{
  "train_examples": 195000,
  "width": 256,
  "norm": "rmsnorm",
  "dropout": 0.1,
  "tie_word_embeddings": false,
  "init": "torch_default",
  "residual_init": "none",
  "eps": 1e-08,
  "precondition_frequency": 50,
  "adamw_lr_other_params": 0.0013,
  "max_steps": 22300
}
Rows from block 3, named by matrix and row number. Rows with one number belong to one neuron. Each number is 500 + 25 x the weight over the matrix's rms, rounded and kept within 0 to 999. All counts start at 0. Numbers have three digits each.
# fc1: MLP up (model.blocks.3.mlp.fc1.weight, 768x256), inputs 64-127
# fc2: MLP down (model.blocks.3.mlp.fc2.weight, 256x768, transposed), outputs 64-127
fc1.45:471485490475529468481494497495527477515515515535520516504521524485515484492493488504473530533464505487469514484468522522462528503503497505511520547474502522512502504512500509487484490483494531
fc1.46:497500529473485487409549470450497564531513460480483489490501481505520479464508501518520501498508509479474486508484483525464500506493510494494485492482467506512503502526504499469451506516488532
fc1.47:527466489502512485522504540508477481519513515500475482540479529511519489500513519523483524539479501506474549533528509459534496492473522539480449517537508463483450506534522510508489507484458523
fc1.48:491487517541481542526507486477493515474487494533498488521500517506520486526501499474492543502526522518514498481491513473512467505476486475532520534496504482515514479524492504512468518458484480
fc1.49:547506489531494484505487485492481524519499503508473545466493506512482475501507525506517462472466511533532463461519477537501512520533475502507504498516472514488500507513474451474505514508517488
fc1.50:535468468509512483518498502488485515493534547535498506484529484558467443481535467499481470490492475496494505483539524539486467528554477511516452498519502517490525484447498468509493506464467528
fc1.51:443513523446479515487497517493504496512508486466519428523561515489475554523508457523496502496504494460577486474467507522478539528558508506462516494492513507462523500516528502479500466479518520
fc1.52:509487505475504484492485507508475490504510492511515501463498508496469496522484522499470503542450490466481528508514505519518435516510515494508515518519550496482502506535488534443494487480508482
fc1.53:426487512507466493510475461497481493494493522466492519522573517490469499522574494482495486496444497511497437521460469522507524534518502489495491535496479482470451490487508525540480477482520516
fc1.54:489480502523529510529491483538468496523515515529483500512482507522488534495498499477535513487511498491473465494520521463532508565494467515532492512469455493529494475489507500484489512449509500
fc1.55:525507471504537507512482483462502495430469520522488466451512520479524477490508509498494522526533465586516511506481537458521497525485511474479527499499522496476554519469501474519538510454517493
fc1.56:476455418510502497508424512517479520500505487548527509457532523502527471510511504481468511498522483441469546483464477508471524571482526534502521480537491536513526469553513511500483519491507508
fc1.58:493528516543537483465502516504528492500480510514478504484499514518492496501509492526499521477505466503502533514516514498505527494475507488534470495516520494512521533537488493494481488504484493
fc1.59:490497493508511482479464480492493498474515473490465469456516491493497457509486467439465460554459493514512480514465534495505515471505498531479511507488514457465473519540487475492465496465490590
fc1.60:487521550503514492518471466474469450495513510509514456513485529526463517478485467521549487492504469461498494478526486502526483463519502496538511500510491506523497522503510478505482497501463512
fc1.61:485550518461474562533431464484442477468488479513545493466504479456504517482479504526526492469493492484463451486509493512580490463506508517483508536504518555468520492520504466532468547546502504
fc1.62:506475498491519472526461529475529530499518532515516515522516482530493510510452486523447506489472538467516500456492519498510519455493513512535508543500552526498485491535489565531482534484460470
fc1.63:502537519499524479522518502480514522494462514496534511496502518504480469526491496496464500509488507529503462461470529467508516519492493476502462516465495426511515452506529486522526476489538517
fc1.64:485489495571503496479480510517492496514520515535487498540518503478464458463510457496515530531519571482495534432440513502482526488474479499516481530486527519490468507499468511494509499511526476
fc1.65:529466515537507489495479490494515518487492550539529476514476454521519479500517535507508525513453458517504485517484503499511501496443492533479495527437493520473470483536514492436513459504490494
fc1.66:529501478495516513475494542485509505523489504450527519498481514492509521499504495529486495526481515504489499453491541495474504484491485530498514523499469504504524520490489502499526496516466522
fc1.67:503535530480502501514467471493451486544496458511494463478502510532478510488511467500458516497496524465537515510480506497525515531478497506491519491476522483481553528499533494536523485494526493
fc1.68:485500458450483502494507500480472472526493520482500482503483482484456477472529501462504497474508502500539512470458487496480497461520521529518518505466501495514519530486473499499529490484517514
fc1.69:519475463503482482506537520465436535537507475556490500477504494470479497467513500477487468548471470422518510481513499508458549527491525505520492519484509485480475524559516469528490490537501545
fc1.70:481492523520498502486491511516524516494486462490484509527503467551472492530455522525536511520512519503510507510473548479483502516502492504504504533476491526506499500536463508465498490481498490
fc1.71:468518495518490470484489513548507523510472549490498504495473507499475458533504508494481468489517514524519477493489514524477494521544483519522492471498478531476518504538515474529481509502486480
fc1.72:485509565469501520540519487552489496557476497546525506550497473509488473486488469509522489503487474499472501549439497477489457518532554509488535512499493477509504502512491475492496537493522505
fc1.73:511508499483519470514520509522470513512529525529491519500489501498452495480516473495489505477470510472530486511503525511496480505538521518483489525490555498502541514530528507483476515455497507
fc1.75:466499506509458465488487493497498492491454518518498527481533517504484496495481482484477543486513489492462516480457491475494500521504468471475501529512565524531500533469486481483542510452513463
fc1.76:510463510522507476487493481462478482500497473518516509481512485485500514477474521480483474524486509499484493481481508487515497515515535476469486487452516499528538484482479505485525539504496517
fc1.78:500470510456476471492466500448490472498491450490544500522555530466466500476533468502463532508491506505449510444437521525483540515514456515510491536490453497516475536527514479542477494438521534
fc1.79:495534476487471498496499484493518555435520507484465507487463493490506533518506531477514495477502481514458499527479553479534509476501496573484461520498470564459491523489501504543516517510445505
fc1.80:512496496515488475473522474548522495507483501523485499496494529523489470500491487539502461544518488511459505482479518520508508472506511495468492504512533525481507481512539489469490507512525518
fc1.81:527501492471499461482535473526464510490473491467481464454526506497440517504492541505516493532485509501494459540504462554512479521515509546462498515503484506468510541487513496522458493482514506
fc1.82:522485548501500494489488528538533480508452508526471495447504489554476552498490507545501470552475481487488465484498480483486494503538499510501486510523489504492494466435466479501474532545475511
fc1.83:495508551552485473491545540488527461533504487528537491523517507484474461482494451493526511553482475527514510494492514472480482523561505535500497504457469462488494480495517477467489481501496504
fc1.84:535501484507492470472544519533496430548440514451501489461477560524509503505483461525467489531467516481489507508476490492558514467458448526494491509508495525460519467495457513523471474471484520
fc1.85:452456465484494537509503483514465517524500489516545537506515504494507496508488504458479486492491489510508549518510501461455477520526515538503489469493525479472522514523505496527480460541501473
fc1.86:489500499517526505479504477519491520515470470485550484499479491539500479492528530517513554529493510486506524493498512493463568502431497494487509482478511545498531506500470483500515467528519491
fc1.87:518487476471499506489516465474504521528499500522477433523491521504450501479498486526488537505517491468527507488525514525511510483474511496501495526481521436505447516466546470459472490485563486
fc1.88:495486516500476547500540468482512494470485528492456468481499561502507487547473529514453522499497526503537504476436504506509503479524520467500438545529505472474468473532454494526498476471542502
fc1.89:476507506451517503506502499470512544519491480509486473516468545473512459518481502496490522514521520443546530459505533475502498540505520471535521468463501523491533509490467499462536515522528479
fc1.90:498526483534500524527506487470479490463480481509518460481504493499531479478496542528479461530498489478515533522522497511528508525517498497520459494491521506476462503535498510504506513526483512
fc1.91:477468491512480500518466547521516487507452470535501550493510461519503502500547511476473520555511506548510528503433499502529540521460488476510459481477552537511521471484457516544501552537523548
fc1.92:521486557492534525522477432523526477544498518487474512535525486489491448490506480494483498498470511526523559527518491484527498465503488509497485505508479508486532500497495520464498490499488518
fc1.93:510526500517489473463529473434476487509472474520463481482512464508509525522567515499465474551489479509470466507475484504487452504487482482531496497551494494516497511533510515495540500475571472
fc2.45:518509471536525539516509498518473484461496472487534510503500476533507521481510528494576511471508551487539538493552473498543486523509514513488455515498482510479501491486485511480525522471547494
fc2.46:525479494547490522536469542539513449464506502522523482468500532521509493520492529505513462514490485510507489486499504490516535449485520552480516559521527475517503484513514487523510496522520490
fc2.47:510466519510489476467521509460510534540503534486516445481515492520482523538527450466507507490541488511483493516488508519505459528535468462562516475493484501514459513515455516492502540516517481
fc2.48:496511486536516491462507500502476474536549510469498497489442507513504479496495519505482469485516484491469492519523483511472537459491522492491469449516523530536489523465534478490530508535508521
fc2.49:472511525466474517498501495525496508487504480503521506522485486488538513487511491466445509505529465437459527521468516502501494475476487466513517501498506482490487475504495513508514503521508528
fc2.50:486500522481481506539494477509497500509503492501484531469486503508512518488486516514500525523479508499534499491454510489483497483468541448465539496501514495458515531530546482439518499489523484
fc2.51:446490467532471478505512503525491513509446479554489529497434502497537459575482513567470473505532481475486495486506550479461524488506468508500492564478555482493510495485517469501536480509513492
fc2.52:469519479541507518500468503474507514519487497522519514559471499511533508482521505507540509480566514541535473482508512515468583510468475514460493476501456485516514489484527468545529537526502495
fc2.53:531500484523503479494507497518518497523504495501446532489507475518512524484475484524507495452534487531498547469488513536491505489489498538499496515506530505554479517475490484483480450529471503
fc2.54:499486484446481491470491515484518506485510501505534514515476484445480494506511500516524476509481521484497500488462471537465503479484541477472513485508552490473471515512501502510528511539461491
fc2.55:480492490562473525471470475540488495544481501488545561494472490581489473517490467492479475456512526496486518456530478513496533515535486477505457509479522473553452528494444510481475503518565502
fc2.56:499558520516492446467532515530474474459517524471476498497523479523517517505486522484498480500432522464528505561508497474548504496497437486521509530428501508495503503473520493502542505517501533
fc2.58:460442494444469488514482498528466534480498495484491545522490473482496481500454475512527452555535476505545494498479457495512510507521484494490544481483436488497487461484511486477483521553536491
fc2.59:463533532492521475539442449473515483504542508508499514511530493465498452459491467490538473505441497519528543514547526468438540466521465508511496584528521524527478486525503528441489483547498471
fc2.60:549480461542501506459545522543493542500468499468489455536548519468504521513531488494530488544500516536482529529466507521461495529485541476474476506527516511461498483506527500488565503480531490
fc2.61:488499495499537467507483526531563522468502487511447527540507480492440462465504459511491526468511505496504517486515499537498472465543508521526509498498508472511485518479524506483489491487515468
fc2.62:488527485519470516450517479523509509506495454524477523473473522445521505545563526512542481502534490537478460507493468551467490513503485481450516454498449491471512494486517476477518444534538547
fc2.63:510491506484440485510475490503502493490531558486490510509526478468551573518502531523545478459531501492489518548499485499480457488493507501521508491522486538502494501524525501472499487504495466
fc2.64:485490503469471489493533508457536496461490479494482447483496492505521489553516529489473501461490411498490497486554473548513490492542508533494503497525496481511540476495487490500478448479528540
fc2.65:469519499492509500495519491486508534515483477485495499450521494514511521492479521471513495477531531493490512483486507495503466496524495497488476518510495467528552483494503474546509505460494483
fc2.66:484501526497477509510481455520498486466554477563461493501515505472477494496475536493510504489522503483526492543510484529508499501517539486500478496491507482512462467539515523488478495520517489
fc2.67:461479497518487497506528524506547497466490526496546539522483485466507529513500522525503495503500478540479496466524462489477494472524510486503457513509519508507456454477480488470490498482481485
fc2.68:529465551557516482498490511521518546491502463504501511492512535534496522524515488522493526541493504481477478506508518455517520522488511510467497527546514502483489464522505486489501511550489486
fc2.69:488531460524528535503512517517488511486564512475477528434511543488514531469506478509510453487464492496461477524518528452504504534543539470503471460481570511483524500516453434487561500485494501
fc2.70:487500505507486525465499531476478486554493567500508513475485491483539524459557483480438481513493536472522466482502458494542496498465518504490447477521514514475511510493545512484435502511512535
fc2.71:504516536499494510551538451513502454481493443485531529518547505508550546439518535499516580524493487448475560490487517485496519485461535488521467515490490524539500507489476500471518496506486551
fc2.72:465496464533507444507472504444518497567514471490497496460545546508508488483528536522507518482486465535544482521477525507516514484494467503514498480520468507510485500471506496510519564499475515
fc2.73:478500514447493488531450496448537494494490453447513475551445483504538441512502547493497534500538509517468529482505492529536463460457528510511517463503436528498467483493449529502483478496497491
fc2.75:551551510501516527457538489528490482526522464542520496523496470501502490504525500516529505512482518481531485562481518511520475495520539512521524490518454487485495494522517523447462474516476515
fc2.76:455561505463469477524489537511510505516500519489495490510470492512483476529536485513500490490508504490491519559533464473474476485473466483516524510538459493492486543539525504546481474483534518
fc2.78:437518495504505543487508491518506500496525543502505501495505467497514491515517514485505517501498549511537528493499480505540513529525504508524536447509532531498501510496551514472464491468543517
fc2.79:523493506503452510526476514507469520522468504500511501484483527498459496487503522500488451463507490516483473487534466496483556476461492454478540515495516514524479529491503506480532506511566491
fc2.80:511513487511526539515456534462499497495515502469504507517526488491527511493507495471495531460475497506534463544538488511504500530478471506529512502481484499477490530506484511491503518527491461
fc2.81:522506515520485507549463488509471460472536467488549518531519500499536506540506491511515504533523510484471524470522518513501511505476481505536502524505502517466497445539498554496533535508489501
fc2.82:502512461484492521504535464473511547492504486510517522540483488467471509533528503446518519493481515492550538490471533521508502484485484478553531493496509489485479575530535489479520456494524546
fc2.83:481497476489508511508477478499496504503491503471500508471449494489544498520524569522418490490519524457498452510518488543522557485441477480509498497550532517493498501499453530552530516517490503
fc2.84:476562446512491509463542498516478592494521445468510465443474555464512485482562485502472533564486545543483514471520526565545546510525501403541439487442514506439543547482477521510472532487453526
fc2.85:518541542523487464473467538480527498457476497468503474470469494519451493480515477532511526492500521484498469470496484559545521498458450467488541495493467520532483503468486489480503517456485500
fc2.86:515521511494478468515498577507526499524521511516462486499517489472491538531531481464473482461485489491514482508500520502517461517548481507516521513515503502467496498489502509499463511484500515
fc2.87:498459458554535507497509530527449483499539533496544535525502486508552501457519546526500476496540496541506480466503539453420506535485557514512488517487555565464476522527450506507539496553485465
fc2.88:491487535487496498473462527543489506518533468540475521505514443495460535491503489501551514491507478472460521454480467473486511501501517484548498459526502521521495489491504534466485483524497497
fc2.89:523468495524510483519500511494484505482478499493508500494492479534454530461527542519530490505498489529476468513486485521484508455477478506474510533511501473493510495518513496526495497527480482
fc2.90:478496515511499436489506515495506492521513508514516490458478471488490518562500548492495529510497489491496469512495536491487520495511493522477478549514505500498497486464529539478502496511481484
fc2.91:533504510468527493495522484503478535502511544485475479503472516497515510498464478542505474421492478505535445504496486457449473482517515494496532522516475484480529523511546507477535481473492497
fc2.92:474531459518493513483535506491475526442466527477495505451463478520541563555475485439486499482482495463521489508473459493463550566493556494495516509501542479523489534521494482489499507532471462
fc2.93:501503476478511535520504513523536534470549498474534520481479505507474490503458528490515521466507556513531511482512492527529561491490486493476495469498515485510500503507518474513466525515488503